Rows from block 4 of a small sound classifier, named by matrix and row number. Rows with one number belong to one channel. Each number is 128 + 32 x the weight over its row's rms, rounded and kept within 0 to 255. All counts start at 0.
After each channel's rows are labels from the 100 clips, of 14976, where the channel reaches its highest value: "strongest on" is what is common among them; "peak on" is the class under the peak. Only what is clearly more common there than usual is listed. The data: melodies that start on their tonic, played by one synthesised instrument.
# convs0: expand pointwise conv (model.blocks.4.convs.0.weight, 240x40x1x1), inputs 0-39
# convs1: depthwise 5x5 conv (model.blocks.4.convs.1.weight, 240x1x5x5, trained with AdamW), a 5x5 kernel
# convs2: project pointwise conv (model.blocks.4.convs.2.weight, 40x240x1x1, transposed), outputs 0-39

convs0.15 [153 117  75 151  99 139 118 104 200 151  88 166 149 138 148  95 133 144  97 153 117  47  90 102  87  96  95 127 112 140 100 154  74  93 166 138 174 107 134 123]
convs1.15 [ 86 149 160  96 124  68 121 192  93 123  84 149 168 143 151  89 164 139 111 162  77 138 132 109 142]
convs2.15 [ 99 116 167 133 145 102 158 139 115 109 131  83  82  87 125 174 105 131 133 102  85 134 117 142 111 116  61 131 204 133 172  84 132  52 135  87 114 151  88 147]
strongest on: staccato; pace: slow
peak on: no note

convs0.105 [ 90 139  93  86 143 152 140  97 118 153 132 116 141 173 105 157 155 140 115 119 206 198 103 107 104 127 119 163  97 138 164 140 203  92  90 116 152 154 178 124]
convs1.105 [ 93  93  74  91 115 147  99 140 104 110 177 127 151 154 138 148 105 126 106 118  95  58  83  93  85]
convs2.105 [102 196 139 160 145 132 149 139 101 131 104 141 126  95 190 140 140 159  86 171 176 152 138 145  80 105 134  85 163  63 178 117 155 127 138  97 138 187 158 131]
strongest on: sine tone
peak on: no note

convs0.115 [ 77 167 135 160 167 153 129 130  97 110 116 176 168 144  89 173 132 175 134 164 105 132 113 184 122 172  71 151 148 107 142 141 168 157 159 159 180 144 145 175]
convs1.115 [114 103 130 144 116  84  73 110 121 148  69  88  81 158 137  88  76  91 142 139 137  77 100 149 106]
convs2.115 [117  95 141 138 106 186 164 151 164 118  85  96 114 105 127  96 108 138  37 168 129 133 109 160 145 135 128 156 106  89  83  65 128  71  98 137 101 154  92 130]
strongest on: pace: medium; white noise
peak on: no note

convs0.91 [128 142 128  58  82 171  98 171 111  99 157 129 109 109 134 106 140 123  42  97 125 167 143 119 110 122 168 152 165 162 125 194 102  81 117  99  95 143 154 147]
convs1.91 [ 71 122 166 157 107  82  84 136 154 140  96  92 125 200 160  95  97 145 158 110 104 151 142 134  93]
convs2.91 [ 91 105  94 117 137 139 142 144 148 130  76 148  75 177  61 175  93 116 145 198 166 129 120 110 133 123 147 124 132 114 182  95 146 110 116  96 174 185 165 115]
strongest on: pace: fast
peak on: no note

convs0.99 [129 102 123  83  70 136 154 132 116 119 147 114  58 150  86 167 120 152 102 144 128 176 172 117  84 126 185 171 133 143 152 169 136 116 173 134  80 109 162 184]
convs1.99 [101 102 109  94 127 147 114  99 112 103 165 112 101 168  74 157 119  92 123  77 116  82  66  83 106]
convs2.99 [147 156 189 106 139 137 180 182 120  86  64  88 124  94 126 153 111 170  92 122 158 220 126 131 126 108  96 106 145 105 105 102 140 129 110 124  81 126 161 136]
strongest on: sine tone
peak on: no note

convs0.147 [134 137 124  53 171 122 206 130  93 116 138 114 106 136 181 160  51  95 115 137 151 164 150 141 153 162 179 143 129 184 112 168 136 140 134 124 160 125 111 112]
convs1.147 [130 110 105  99 125 183 114 101 120 116 230 129 100 126 114 187 129  88 125 142 134 144 105  96  94]
convs2.147 [136 153 193 187 128 107 106 117  99  87 197 134  92 104 165 126 150 101  89 142 168 120 138 105  76 132 117 135 167 131 130  82 135 148 103 164  76 189 139 139]
strongest on: pace: slow
peak on: no note

convs0.133 [144 153 109 157 149 118 201  82 145 156  96 147 128 142 148 138 117 108 122 187 137 125 150 114 113 150 118  98 144 139  92 112 209 129 101  79  60 168 184 125]
convs1.133 [156 108 120 130 102 139  75 124 116  84 142  72 132 126  65 153  64 117 118  60 120 122 114 111  93]
convs2.133 [141 154 136 118  81  82 152 121 165  88 120 124  47 104  95 102 159 101 150 123 144  97 134 129  78  82 114 185 169 168  89  97 187 127  98 105 115 123 149 111]
strongest on: pace: slow
peak on: no note

convs0.127 [ 92 120 113 124 126  99 139 145 159 112 141 133  97 166 122 143 121 152  89 105  91 139  81 180 106 156 157 108 145  58 138 127 185 194 158 171 171 156 134 194]
convs1.127 [117 115 102 104 120  82  95 145 156 139  61  85 144 185 146  94  91 147 200 121 112 122 148 146 115]
convs2.127 [ 81 136 115 134 103 139 152 126 131 160  92 111 123 146  84 153 135 132 137 190 156 199 106 158 165 174 104  90 150 120 135  83 120 136  91  67  52 148 143 159]
strongest on: white noise
peak on: no note